Weights of a small image embedding model: trained on drawn small creatures on textured ground.
Rows from block 10, named by matrix and row number. Rows with one number belong to one attention dimension. Each number is 128 + 24 x the weight over its row's rms, rounded and kept within 0 to 255. All counts start at 0. Numbers have three digits each. After the name is the row's rms in percent of the matrix's.
# q: window attention query, key and value (stacked) (model.blocks.10.attn.qkv.weight, 768x256, the q third), inputs 0-63
# k: window attention query, key and value (stacked) (model.blocks.10.attn.qkv.weight, 768x256, the k third), inputs 0-63
q.153 089:146130107100125134159156140091126166121124143156080109124085126157144130113134126113094142169121073134128161163162110106128098151186118108081117105139120143147134130138096117173126108108124144
k.153 091:145152089162121159114127111123090080167138122094137098152099127162086093149147072132130171161097119099115136136148102131093144096123107133106175175145123089080135134098135138132143131157102116
q.154 105:104141089140100113108139160140130154125153138125174111102096157118081095131106129133142102136123100100095125139165148132100135130084143094123130108130140155142117111148121132138123102149125132
k.154 111:144126143117171147110124114096114157136135115157110155126119130115151139092151130115133188091127138139154100134085114136138193117140106136116129188123136125128147127121114142120183142111145120
q.155 099:129123124147112124161148115135135065173098121144087096150153154131122134103126104114142098122098095142141087151137117146125100111139078137157122141136148091122113128162142094164118124160141097
k.155 098:163115100136096126124122111171133138150130122118130139106121155122116103189144131142147136126159108127095168138154067135089127119112142137149110126104133141121164185151133097153090138182136127
q.156 100:136133145103153180119166133122139132081147121136106141126176136148131154141133109150156133125140162143109095154176139132108130137138139116115107127106134153089101112134150169126116106126150149
k.156 106:138167127091140137127113146108135123162118137113189097142124178150113142101132129158100147132064107115174131124143120148125102131115123135187133133127123104132135114126143111127169135124095106
q.157 089:121120141140133102100109115140182092095129118121132126091124154143111094141122134120139090140134131133131147161162124109131115144106106132098093157144151142145124121117107151117157083123169144
k.157 096:102124096110109131086092117143100109134107139109175144117136142075122145111125145168136091101119144164091149130159123158153164113163194141147136112080106143104134089157115099097153159115189162
q.158 096:111142093164110102111154107130110113117108141149108126107181163143131143145109082121113116116109120102117099113121096110150137159160160159091164116147123140168125096162149111134154175134185145
k.158 100:148146133127168142105161112136132145140138123166119085129122160108125097117134140173108137121114119134108144117142112132139131128075118094097086173121141130142108126114130086117127096085102137
q.159 110:127132141100104087130125104070092122117173096109151149134185113147136111138140156152141107173127094153101163118101149140130110143136112059085105102157122134109119115154142117132118124159132135
k.159 104:119114175115110132108145116136165146174090119146109172139141151127099125114129156128081182139096149127082117099129134128117130154103153128131138112120156083122143121090108106116112195103143122
q.160 096:101149152126135142118129155154130135147108167073119141152156111122159146119137117123117086179123166177105124104122119135117131146081113131123138122150142118167117159135146147114196143136135158
k.160 098:107131075147091103147161164141076114141089196083129112119113125107117135163128098129104096157106142151128100149135109163124145155183161130118119125116078122145089118146134137136087109114141142
q.161 093:097165149128130122117110147113147098116122135104087149125067184130143207124154139142157137120155111119142137110147124109124136065116135129128104119073090134078129127095165131124120119134145126
k.161 091:096118140106136106173113161145117092111073112076122115143126136163066099123098128112104127116109101154131142089173140105116121165139109174155117136097184085112075115137116121121163155105160125
q.162 100:147146131121099096099100166074122125132102080145137159134115101122088130141149166092182133181130111120166108126144101142129139130152130150124177136144136150103148172123121140167125109114115104
k.162 107:142089140138132178187106138124112174120156120121103105138149108120103128129110075146138163150146094152118157140133104101116097142134181120144070140140109126101114126099143111159133171132131183
q.163 103:126116100165061109152127140113124155138141111095124130089113147113108169109174081100128109096150117182157095162141119119114121134145180141108127155135127134149165143137133097148100133158123126
k.163 095:120137163086154105140169114136146118147129145164094083161148167176168102150086139113131115128133105144125151177080130132114147102093120131129159137121166096127110116121152113179097134128123124
q.164 102:096124112133140084157116129120124131140098127134159089137111123116077112146119145117178110120115147101197141132126108079105042102090144155126134129139130147134152135122139121166129130111112178
k.164 108:127099115139126157141102115099139106123133083089115123083175150109156141113161131150139129106155163129128154105113122192140159118155162138097101164090104135108139159134149105089141125125165109
q.165 096:110144117125147118136159097130109131159137122132093139132135152152109112146170134125102160093171134127097182072116124137128148127113144074141087129122174129122129120148167156136124160084105177
k.165 092:131146096140135112119130085153123115148121113103182122136117134131106131132117133150120107185103146094113120137135124179160136154124152113122149096133135123111144086127128144118111118116125111
q.166 091:112132126140096150159143117080151132123135099167132122139137146103076158134138137118106114137104110094174135131116102116146088131130173119116105131131110160115152119104159141108202133145160153
k.166 097:142190167121121111134115122156101121108144144113149117081116155094148141132141130106112119106083152106113127151130139133153145125153154142130083117117102110123118130132121144113109134123164136
q.167 099:172095151138115115118140123124127123120183118124105108111117162137144135095098117161093108113122123142107096159093147149157156108173128164170142119086122126106150130132101152139079141112074099
k.167 096:126140130116144136083105122125136124134114110113142105143130162129118166140119162101139142120121075160122188100104129108124104120104066146149130128127116120130114158122105089134115148111147123
q.168 093:110189146115169148169155102102091087115102155157145104144153157166094139096110139186064098153130127118112138116117135186135126142086146120090141192165077169151115158110106124135150141162140114
k.168 102:127113140159124077102151134160130141146150121140152153131074106130119137125133116132110105162096098113158095135152128105111126158135151166084122129130164101145075102127126150141129137119125152
q.169 096:155114123166134129128131096149147136121150135152096193165101106172126119152094109101068132166131152148135123132132124126160103110152145114127140123169129169163168127092152077128106101126159121
k.169 090:070122134120166169133137115091120119130119144083157157133159142128094161191123163124175177116118107150141087112148153160159158146151119103107139077161120100077118129138170115116116125136180112
q.170 112:116116106147147172136109130133105153121104124099142089135098100124148118142164143146131167105127144166123127116121176158136137111124130123080147138097109096113125136116138110119170106091154153
k.170 103:121100128106126105140113101120107142163114130105125127110095115134138060141104107073146114099158161157153110133104110109127138074154111116150128129137107148152130126127087134125118133143117123
q.171 096:154145102163140107148180150119100137069136137152125081115138130163083115121128129140130129149119146119129108127142117112062176154139160120165144110112122105092125107129096155144119133104164130
k.171 099:177128137103139100139141146119131123103093127182112128119129166124173114123172120142110121099120112159168143123150137136109094092095143109136101181130139157130139091142130157145155131172103101
q.172 102:104113174116186124126163144125133135151173111119139108141119159109129123145117101115116172123174095121075144135152120110159141134154141130172066128117117103157123117128165117090111106097156147
k.172 096:140150142141157168129135150128141124087101086133097097140146101164115166123106117132104114139078122101117110149111140149151137123160131132132130116159135128118119154099135117135130123123100125
q.173 098:140143129106133114112116160118124140131106113113131147120084101162104117161105153199119136082106074084157150128070117153101165180111150170133104125095156132149169126134115112105124152112089122
k.173 097:135128146150102119140146138134133139134098138143131093154119138086076153091126156153093144121108124097143114145091102126123167127124164136148128100171123142065092071125126160128135093101128140
q.174 113:132126151129107099152119122127158122125105120092132137153145142123105153131155128061138141122121115127113117164156116103147113104145071188132116141136133153129112121077113164155107090159115140
k.174 107:106115112150122149155141124117152094104115141159066124123107100149130090103130106178139149166144095125131157114094137139097131113128128089112130145113151100125140118142094129169136118159126143
q.175 097:127109100139135142138133097151130128189128117157118111113101121127139131139152148129144079082115126138110136150122180097140141082132168107129139130082135109113124123135065102124104139119179133
k.175 103:166135154155113109082104117121157159116147126107127130139091138119116139121114151106175128081138148108124104100120093129136147166163128156128123121127103136126134114102114128146135122073106103
q.176 101:101153102135103106133172107104118133113128151132154117133124123084152091124171103140144083158134126142131102120122125128136112156093079145144153133135090177127103063113069162150135133126138127
k.176 101:110118180127099130116133117121130117144117123117137136062114155130113119135142134069139110126120148116130184131129072128132106091120187137166145108143153128119106132152198078195139130152144133
q.177 092:165149193083146173153100135142123132158110141140138156097100137118095116137153123145122106161141123117156101152124160122091098141110143114170140093129150128144128105158166100111152094138132107
k.177 094:141139105151095118126114133075126108105132128105110152198107119088154166120115104134160088151145127099157166137143092114140141125113167121137137122122075121098164122153118119143133115118171099
q.178 095:106121151119080117140159143137118129148104142143133155128161124124082148148071119076164108137121162104131165110104117156131168103101124150099136123146125151171111166140146152127140159116130148
k.178 113:152114110157133135167137134123146159153118139135125135103147110157120117162175150167168168087099135184138103124089145116128139078120063136137159151106096145174145159153148150120158117147181089
q.179 101:112094199129109148097090096095128097145131140163113120150139068116143148122110129110170117132137090135151132150097131161128129131100128108151152063155136139109137158156119090128117078151154135
k.179 102:103150143155150155124116102143159131112131136130128145126144165103143125160115101130112125103103141128167116123150085119154151123126092119097092115161152111113130077100118070104133137127103085
q.180 096:142100181173136130146147137115110133111052100163115134146130132135095093133151140129186119151129096147137155154154125172146122116106134087168112141144160139139099150085122140109132128136159097
k.180 091:144162157126125122146158153138134127129118149164164127161116118149144148150101122123173155129122108125101080132114119104148116137105132113143142107174123139130108158084117134113137140158143080
q.181 093:126131080081132155092105126158145141122112151148143125107109134101101146137142122100119121118121116169122157111174142145084131158164124125121105125150159150099119138138102158133123112132153131
k.181 097:144160140090130174168095152149116102131134121131141092121136161174116112126103154084087115129152174124186080131159127132143112093104105162138128129109124124165151126117132059146127118150124128
q.182 099:133118102158110125142128138140148127137151069087136156169113127103114163138140120124109164109114147124122094119131132121137125163129118086140111075120095130171135101119130116110147140135128155
k.182 101:115110137153127140171082184140129119171115124181128141188153149112125142152160108144136145146132130120131144113114175177179124132154098120113116114152151106161106147108080114098155172115126124
q.183 107:156133168114124111130140103103127157101102093165106124111149161108108150122160131121119097149113126122156129114127136148085117130092140129149111110143073087105113112100112152159124123126072154
k.183 105:132151159153137117084119129158139144136140140104119091112122108138150064135177117135094120122087121125152165127121135102131119085139147130105133136137150143157159132113155103112152135097109135
q.184 098:103110089121135099148148139060140115141164047122137156123141141164114102151116130108138098159147132149144096139185089097121153103134111113089130129135114115099140091155085133138106139168154149
k.184 106:125151137131150141113136126118135129109136110110099101144084140120107136142145118145151154141137099120111117078118132097171143131136154152151113091145138137140108087141111075142050157137186163
q.185 087:162121096076130180164130137129141135114103144109123140152134129115139110112146103127104133114147139088086131180139165124123092147125155157119127178131116176140151145178111105133145123102144121
k.185 095:116143129123115054120141130116116108114116143135130142142134115123136163104146112087097156140127107112151167154122137122159156117170155149122130123103146129139097135140087127161117133158133137
q.186 097:106146117132119140107160151133127114121161100095087133114104156082145116130131156116116118075152109111125127161166103146136137161095112128098140153102118112104098141132144129105150105086139114
k.186 101:164088129136145130135105170110102142134090100131118109101161153133137110121125127143064138117086070138146113142166161152154137130138099155118160139098126155144096191138099089124145144147132142
q.187 108:141114120129154154143132121099086143099164082156156169138156166161141106112197090115112155135141172143132084104097130082163155118168162113129126149122141118174134128134092154112110144119153125
k.187 113:105112118158123132146128085112138118145144141170150150133123068075150126149091126113168083147125113100128135146150166131113108172105130113142166079133172176089132156073124174157100136102096110
q.188 102:114138075090133131141095108082133115127126158152114073159146113101154102154151119140147092089157123088111132067087150145142105124098165126138145135119135134150105168081133129117142140122103171
k.188 105:114048163145140139096181135174095113153160161149102086121083153127109126159109115121111119111172143116158150082093121156106145152154080119123088136114138107117147147155129088179143148126123121
q.189 096:165135190149134135134127139122116129156121148108156141111143124146170167135109172098155123108152125127083135117120126117127112146146128132155171129095097090129129143178135143121098119155136147
k.189 096:112129154133125129118122143123150122140091129135116132118128158132114109185128146108105140136134141116135100151170140156121122144112134104089135172081111093142109104098128150091153042106111097
q.190 105:175113133093113095137127126100142111112130139055132138133119096178111103081110110167152127133160081123070137094139119169140096109124141153101093122127160121117141142125120133122154143106081157
k.190 097:192170121135093108101118118099142120152134062128107146098139123122090119125158132124154133145124134122143106122115129122110147161127100148159117131151106130096147116120092169118151134118116113
q.191 091:137113155179121111147133126125134171117128126103061093129131096123167134091141131127160130129128129120115126112142110142143137137149149130120156123162149099124112158169131125096130124137122118
k.191 095:163136121103085125134184063059138108135107145125106129114114133094131124131080141108117129143181121140132150196111135145098156126117139122114133127156077114120124149103120140076114124116108112
q.192 094:096088139128145130135188117131101165140116155122140164139114119106115122128088104121150134108181160097124144128133104113148092135147114106130065124113141118115168076147131131134133139104132142
k.192 096:121144134148124139118136173100126123126150071143121124109142098111125108110122110133099136115132130148096110105095095116108146140113120175166189127130134155147095127159127135129093126138118118
q.193 094:115133138138133122108159144130161080124156134136075144116100111151157140128122169112115161116127102137117119122105118158176127069073110126142159147130105142111146079137136187159130158072099120
k.193 092:104159129163108110113083074128137120112129126152113071139060128146125099116128108109111154125097103104165198159178147135137152111100143129169140161116125154174170143165135151125178134140139142
q.194 094:168166081117104102143173100146113136099132124119142096077116174129156121140082116096124120137102145126110114176112097181108135147125126146159138117140113134128150096112154109175132106141127148
k.194 095:135132126131148092166122099144177120140119164143136111139125102123129122133111125129129102087106156160101097133148148137161086164096149135117133129107155111137146107082145117112094126164150127
q.195 104:138134147132115102108132083141132129133126129162127146135186099086077133065162124127093125154156125157122144159105073129118130136133105084145108111121152119154101114089111109137091141164114129
k.195 101:083132105123104131135167155106131115165108141129123100107147136115139099164183109137115167106099111120076080161131111117140152155153131121175146150109135112122115142100105131114129151164102120
q.196 099:129152094148137109096152135110162135124122133128131167127129102165155137127145110151156104118087082165128084163062146136064143154137101100135141094117130152126138129102133125106109100147115125
k.196 103:122108109106087127129092118156146104163133128107129157143128122113138094178167172090117094134138140155125130084155155138121117110137100174121121163146090158158152118099160107176120132138167124
q.197 112:120146147167109160156140151115072098162123146094149131113118133087078151144149140113103146129120150114129094093162136048180125120124093135113152139124138138135139116103141142090168137129127150
k.197 109:116153123147177153146093135115092151123135093119159146173160143106162128085131145150125119106153128140161151128126185112118135137154097120114125105101106143189163162104140141160136133158084142
q.198 102:084141152139154077124115159119159104087176135164115139131088134151124111128126108102114131097111140177145102096121145148133101107126139147142142119144117130144111140097096134163125138151152155
k.198 102:140133128106103135126093141153102152100139136087134126124125115148194107130119118123116114116102117153151151092100097114112108130103150139138117137116127104180149129133110096117140159109150113
q.199 097:118102143161129111107093117132152119148079094118128065148154117136128116127138146115155136124110156159095126135154136108083118097171108120167095118116188141117123126128149135164115180157118114
k.199 092:152165104136140102173091129098118079143124114158147125103172160123117132137115150128112143090074127134148147132062114080142137125099114108079142112128145140135142098096142148125122147132135169
q.200 109:150119102118121129160099126122090219132125108128148137141127149144164182179126160097081164114108168132143120125131155121110119133099157096149105112104126109096123136117132082135126104103103152
k.200 101:143108075143166145085108140143151094133110120117132137117128119170095112140126116130140114111155107126157136096143120127122140136140115099129107076119099119106095119132156122144161115169154162
q.201 097:124157135170096205113149088149116153133111126135106116116193118147124113139143127115182156109121160135173137181173135166084137136120175145105148166170144165147151125102140162125173125174126115
k.201 097:118132104151130141206124100160094103114119120124129114102128125101124089107094101144141151103106132129127093115158112121135108080146157124112182121118157169122173074145123087161124086105113152
q.202 101:130092129140142163105133121122135121146099136133152101155123137112133088143104135098141127145124130117167140096086102116155191139129165096124139129119094121150126150115116143106156116149134134
k.202 108:091132132170175129116130139189086129132136171183128104148137107084117158143098164111135125116136139141089146130132099118131128120153092128144105108153111116160135148137071146110130117129144133
q.203 098:106129140107141140151104130076103124119113131125122134176115142094122123160091136123119178126122139115151154127122162138148104139118115085105130142156089140124098096117098123151126129140121135
k.203 098:103085108129171115094099090129127161149117110147101140145141127097101136077147192143134113135123074142074129114171098143114188138142161107198158123144130116136109126135121112166111148134132109
q.204 099:165167161193112134084124123143091131106137125141146130143142077134128152142151154191132111137141093159167137121135119168122150152147137155136116144135149140126142133180127132132121112116090142
k.204 098:099134125117126118095154093138118104145137130201149119122181139131130143121103156134149110131121118108110131084149130133079119129130114090156110104148095118147160091126148136119121164118117133
q.205 099:123159158124138096169064105132116106163146111127101085089150135135156109112154146119112155089152136080106126120136068155128137091164137126154128127125129131118090168138132107147101138100157102
k.205 105:142076137157117108082181126151133145094148151099144151097105126093157132130113119138157104102144166114170155162092139174117108169119133122104155140108139126110115162106110120059102105142127101
q.206 096:135145131140111119114101147149127149123164166109128146136133098161112121163177116131125178174138131105100127092166153157134110155118164126130093137146098122108137147155158105148135177101155137
k.206 098:160104097063109141135135112125148163150166172153177130105109099121113137131143144122174138146184113146096079151158149129131135191104156113078148114084156122116088151151183092130164118126119112
q.207 103:153110157114121134088143091120093129145103143111139127121095107162130137124111133159129120094158126096098086129156152112112103131142132144119127125159110165162112136084131147141117100134078121
k.207 107:110120161143095188102133129134146120150156113123095091150098151169122119156115093128151104153116113117120122105103144162107122153117147092072139141078113164109054098122122143078120098130124068
q.208 096:112108122169101107138131155135080131131151160122162122129129152056119136109159146144088103123117109116101109143157120112100146139150134146102133137130152106114141118131115133107114159161104134
k.208 099:109128105110150136122163129139137157102088169119114148096159128111167137129098138125132148116205135106119119129148149103146114094137156113141123150155099151129107114142170113100141112117128188
q.209 100:142113109130158141136115164159166135106112115120136137156134113124145110125127137149167103155170148102168131166129097142118132150158130141108135124118135181130139143100139094131140165115122155
k.209 098:125125130139114101056112105118092161127126122130150113133129136146150181164142149106100146110080098118167171163149127138153140138139159151111149100097117138103099128096124139132085110108138137
q.210 109:113129144110134118131103150126123091111135128135102191110175174120116104123095132160155147162106141136089161109137115121118106113088134144096155149123119151157122112137119124126121126131128120
k.210 111:130134160117110120088139149128130121100125128084121109115157147136135101095147112135126162165134118125098146147095129119139167154112117146104158175088118114169165128169106135127121117132117129
q.211 112:138146079110139091120138184116144145130159098108097120121105077132131133131124101125100178163154073136126117121132111128159103134087096141161156100134115132158129122117099139100130155093080116
k.211 109:144144134139133163123089126139139161079137107123145086098147081079143150149091116133138129086176135158127111106129134106090158156138136123131101146138125138128132104114123126155114133082145141
q.212 105:175155153123121138133146106165127134111119127135160118107114124134138157137134136175157096149131133156121107121147199144112121148136117060116148153159158128110172168118108129151141116108070084
k.212 095:100125133159111111130142100167096116173169136089076107145148151112068137153138120078123136134125122069106115135154151109145145132156111140151131131154122160137095151173112126148163116138139117
q.213 101:129127146153080126091123131133112122149106109172125095128147100162134112131142093114113129093152106162145104114101127092160077088115122132143145140148148160139181139113116110149070096101122133
k.213 091:138104122178108088131100093064154081131105133139162145142155114118108131078174170175116096130120152110110133100135168105069150128119144128159126129132126133128154100137133145127170131095144095
q.214 098:138113125166130129128144160145125108090133157130123118164104137089144147170121129152151119103153106102124192129174168093142117118139137121149114123133141147121117189138147130122116119147135135
k.214 099:128136145111120120092136157136108140137140120112137124129124118177098131100144167094111136154160119144126113115114111116142113157144111123146144161142138133100147140162102119171109118130116082
q.215 095:111173103114132110143119087122129138131108151161110144108151174162118126152148115124155113144087121162129147168112131096107107150148095134122095116079096086172131131100126130112104059183138128
k.215 097:134101112161114149177136104105120108104148141115147099125096115135155124075122109140126159185099095155098133110117137129181110082106124125131153150130127121145167160141070149174099155126110116
q.216 099:105121125149137144160091156145139129107119063145164164117122141113127077098160134121156140147100125131171127106126120092085112134129122140110157159137167133114142073188119116144156086164158127
k.216 091:142090161091127164178129090114167106078143119127153125122137124123124092124109114126159117145161131114117134129133104114151136066121134136085098155112115149114111124113156091147123107115130136
q.217 104:150127178178112118146120136127126185123093121113127100111136128147096111098154145123174179120118161158136143123098115133135115120109130141142115083104114064159136142152151137108091131108149151
k.217 101:136146145098102115147094070130119074167115139092109133173109107150165148118109116132110147117102132122136132132141155111108150133156144128106160173107084123111111119120138150108116138076182090
q.218 109:149120116128176171097123124094102103142108123161140139093124137152096121162107147168110140154144134102144133131149144166136105150115176104127147125119123121114106130131125115164168140106132084
k.218 097:122125115118129142083113130100139123151131141162118138135122116137170130118125133116130103118164153158151077128101148115129111135122137098078110139111144084146047112085125099117158109121101173
q.219 102:141130124173113153107130089121121128112161173102120152113130142128142093147110143112119067156110125126108093179128128104101136157097103117134179140120111124116107135097128154117176169125131093
k.219 097:118143110105144118161111154096126118138134099181142117103161107126125126117159102145152104126125086133170140104136100144158100118121123109146121093154191078153115147116138078163136147104148081
q.220 108:119112114161136171099139134134142128120164129122117142102134109163147110146130114136109124106137128142169146099147161136079129135167084079132128107114070121096127161122138161106141148152130084
k.220 110:125146125115163102175152160084129133167134149154137111155069135117106136149117113180144137148113109117129115147140102118157140145105114179128078103136170105119101121139121138118099113091108111
q.221 098:105160087162162130123160114139146102107140138112125096170128129125160152112126125132130143106148128133089115169170120174109090138151167107142133142163131170122141089112137146175116128185120158
k.221 098:166126112122096157144122144073110124091116092144108146085147113091123119172118175096127138133096109135122132157140109093094164165121160115130098133103167126143135166099080153126112097141115097
q.222 100:139159146127111132145133116115126126174177146115100148126144127126110166135115149105106125147132128142132101108123142145151136093116101150090153123156127134117108169117149126150174155132116133
k.222 104:113093124199135127084149105113121150114092126169118137160118118101119150137155136137103112120143124133116132145097162149129149144135121136136116146133112143136123128130189146088183134120163110
q.223 100:122143132119169105121137130103167082131111091114089129161118133103123137139130119151161147103136114109112144126103151168130143119093135093130129117111152103156132158136090077135108109144114110
k.223 101:114107165122160082074203117098141144149126134104136125115141122138152096107161113107120143149136138112151123118133146108091146117168134149128155150136157120116140066139125092140173103133133141
q.224 106:124102148132111122167118099104116117103153151137142119142124162140115087149150109137164168088124166125115126148126119157103134141099134117088168168110104143144162155083096116137123168130123115
k.224 107:151133110123174131101165155124127116172136118090120112142148124164111087139083132119060145093120131106137087119151115153158133145138173164098132155171124112142113145137104185112094161166110144
q.225 104:119095117137124164150148115077142073152091124147112109106151084128166149205160141178069109102143141141117108125120138132134125154106125137135134128097105107156163131122128173122126131150128130
k.225 105:205104134095064136149114096120082154118144158162133147161089120144127061133108156109116108162110107122174118089158127100121118126115137118156080119149080136144161159131136100156086165162142166
q.226 095:112147128146130122080159160130158085081106145113117085098114148155156172163148155113156137135137158097128162114109105115104130154106159102136139146099129127139163141118126127108146115101114130
k.226 097:091120177152145101099116112092144154155142091116151136126139140090104114137113132163095149130115133157137152142130130109103101142127121148152143150147147122153180160116103159080136156120203125
q.227 091:112117118121137156125114137145136165119113136124147115116103121120131168127115120154114122151115092162116152122138179147108166108116123109127125127116079118140134114079129130091112142143112102
k.227 094:116120126149141117134094116158171095097161115114113118141153086126111111105179123146141101136126092196134155148128108121133133102127125132107168129127088119128157138107118139156134119173092104
q.228 103:153158129082101127131094084140084150153118141084151152152119114163100125126105154181155100134133153117137141162157098132177095139158104166102151101125095134148141105121125092133146069134134146
k.228 102:093142120107104152154117151146159147181173119141149156079134156114143137073125121095106146114106135105115147144118144118148148162157090109150130123086138129136137126144109155125133147144104179
q.229 104:137102142142150136138075154122138126155204103114154118177117147148164146119129162109087101134159131115129136120171157140132117123154129183176119127111117069137157118105097129117112137131117138
k.229 106:156115093154156128130116162137105174142131119173123150174149126124109145101139110126124095084138135111126109095133152182095139108141129138123129112145093147160066137140132128143138129170167096
q.230 103:131119101134115144068134160129102115133128130108085106146123112117154124125127096196129142108105088139120099110147129157138103115139138177133126162143172131109106151150115117091155115137156057
k.230 099:122125131104109095143144108127118102139137115163140147089144124093132090124150128141143127142164152129099095135119144110134134168152102149162098161095141125119112142112152119111120166156167101
q.231 099:101159132106163126114109132125111116152188146116116101099144134124092115130077130163109100119070108119129109125144094108103140137142087119133112092119142103113161123125086144120133142090093162
k.231 098:117108097108095149155135073159158122119106099139145131166137099103134171169131112108116102134148133141087130090116147097127127110157149157140142136152120144149131147138119117179110156146143147
q.232 096:126116130182120099145150118135138095081094108159186184115166137150135165107138107062121136114120117131116088130135174139156137161121165123111111108122128144165121117122153134120134124098124162
k.232 103:155167120142202119171125170140142115138150114099151130124113120134099171160082182137144142157114141163143144132101135120146130110154127105138107113133145102109117121120142120151139119163125155
q.233 104:106135105110106147101138105090132170131145162118141145126098131156177065144097132138097152093155104119110157136109146138141098147119159110152119123135136126136151123148132130115122087102119114
k.233 106:086153155137134178135114122163131172143138177129145138134130141119152128122132137087173124154118134116135150120136131097101104147160135133149178143091118132110127104104126116096152125124171114
q.234 098:122141118127139155123123136134119153127156107160135131155120150107129139132119128127153145115082149177079130140140137127144202118126088133151096140134167147113108078155137135165122136153085097
k.234 101:157097102116119114114093134163166110157162138123118079151108150137151133126125104145166135057120116079138077101107093147118151094086104083092083096125158122184179086117160103130081111129138159
q.235 098:147117148096135164134120126149151154155109152102166148118101131152139078114155100145087130160125108183121151115112151177198141122115156120110100118117119140122159152121128117177129117128126106
k.235 095:124148112177134126137138112141116152116156170146156109098130082132121132131101121169138145164125114136154119169125118143098097141095132118123110103137162108174126127163110179188123094197130120
q.236 104:137162135149105116129168123150119170133161138124118148132127150117132111135135113112152119113129190114140101131154128098070053149154093139077090155139114174136137122133111141143125110154147149
k.236 092:107118137138112137140130124094124093120119123150126136114129162179112113148103130089087128103162117103138104124146099149094124115095130101078095112140126147094131123106128124115138092114107156
q.237 097:107135120098148121126108178158148158119105106076150085137094108126153146115112153151143143125156161116131138100108086160125117100124094152134141115135162117097131118116092117122106140107114153
k.237 098:137132143104103106127109133134147149131150137094122121111141107093135088126167109115122109145118113155143134170105151138111110128078127159118117092125106086108124139067131078107117116130151117
q.238 096:174094162103157123135167155126132078113115133091109149123128155095101126140142126060106125169186097157137126070129107149142160136158134124129161108098175137150120151150140117134116135141138089
k.238 098:105125075125138129137162118136116137147130115103109100173103136137169124125110167110153091110148147106077138143152126073115120125110115098131128131133141137082114094137099165104134136172122140
q.239 100:195122103136158146124116091145100114174141154173112163119178071087183105165142099077129178117175120141142135073123102123136158127134158093093145093139100122163094136128147155134131107105152164
k.239 095:138134163122118154182098099130110128122123076108133111077109139154153145130119164100131137128110150124126145170127091110152133166135142133107098124075138144129146088148166148122153145176123139
q.240 103:102120096140159157090074105141135112156066157143111138135112150106134126154153139113144126113090165096148118113185154113155114105132151116074120143130098112140098131110111142134134146148147121
k.240 105:120149132159134124084164132103137131123131104110151178075139128168142126083130127092128137167134136098168132146141153141100140113120134089136144116121169123174134200115156115172131126102105111
q.241 104:142134108133116124130130137125116122131106134155107154090142153152095129150097126120138149107136173132108172121109084118118114144090134097095153130138099102116158093122182159137086145095095120
k.241 099:114165127108111153093125153116132147162127167193061135141097079138144092119132131113102133121105133110146108168105127138151166115127148127122149121071179135084123140153130136124141111128134141
q.242 094:125108131111188160099126159112117146143147184148080145127122109097157137108147165150113076149123109137144156115148148113165131134121109129095141127168140128126114155102104135144094171132128129
k.242 108:151130090085067105147145125131121133088123179160119155121116126076140121129137115090128136155145113135158078104123145096111097160161135126120091134126134114155126202124133107117112143126101134
q.243 104:164142111168145122147113110166098101099126099149113148134172077099156121153124089168110116121117147117153118127092121117150102132129141097134140153132172139085140138074129156146143108134115119
k.243 101:117102122168096099107104144178132142123158061173150144135139126159143122131092108125106158153118162181114117131164137144080114110126131124125074134147128147065142109137104129109110150143120145
q.244 097:142100159119125081114129130078124149186148099148185157129114089119156090119179112110108141127125148110176090150123124093135119144140094108158152130115093126120145124143096114133139127080154084
k.244 098:128103099104114136140132154088124129127142175191153112138117185130139160147110161133179145117095168089131122157129118090150126166124135133126154118108122109151129101088143158152122141113158153
q.245 098:151128173143118072121137082143165065122100162139147101110133122128098113134177121132128128127159152165129132152127131121099148156130117138153121098124121142114103085158092147129122152127113136
k.245 093:141118129161120098142141132144111164158131121129142090142108104114132102139138155151087153116102140101122184184095101099145132142081144105094100138153121109129113167138130162144139127140144113
q.246 100:108090141107155100140103084124110038148102174139111124147117153156099092116075102118106168149110116129158106177105135147091108137140128145114125117147136094108148142161132142118109120141132107
k.246 102:123165111164115096161135114134108137152164106160129157155123107162093132113127144093116119122126132142134142105151149104146090111122132149132124165115080158164118101125110113162120170177150142
q.247 105:119154108182114156172138089172148099153148152136118125125085103163140102136155125103170093126186129105114124115125137169081121106103105105125134130133108152060121133181124090107143178119156142
k.247 111:150138118095117141128150138146118093122133110124133147133126089110121161127132101171137123101157112168097142134140117120104109096163141105147152136138084179081115129117156099132165139152110099
q.248 104:131076145140081103138147160103122128129091123123122129094102141169174124103102152134135123103172146132090090122150109097133101102122137134129119199110125172151140106204116152152118129157149159
k.248 093:103160107145111171127103128118146124090103134149103139105158121147107119121130122146150126165149125102089083134127075179122118128151127144149107127144158162146106136149105119071128103116098068
q.249 105:127106136108070095093150147163124138101103135136127133113142131117122167124177109137138094137137159090070103146091191135132141151110156121126146130076100141152158163159108129116145104150131118
k.249 101:115141171133198101061069122138097108147163088130145165096138159093097163124131115131127119135145144154130141133166095134167095126170159112109092123113123111095130135084159111130128186131132130
q.250 110:127148085128123143113148155145151171096148124116124131123165107136155122125116160123145161157108132094101120091139092093103094085148068151135083133122114115089091126113128137110143104177120152
k.250 093:111150106137130155164125108102095113132130134137086141104109144157124129156130111152105113146137127120132123145138146166070115100143156082139171131155106099135147139107134122123140106185127124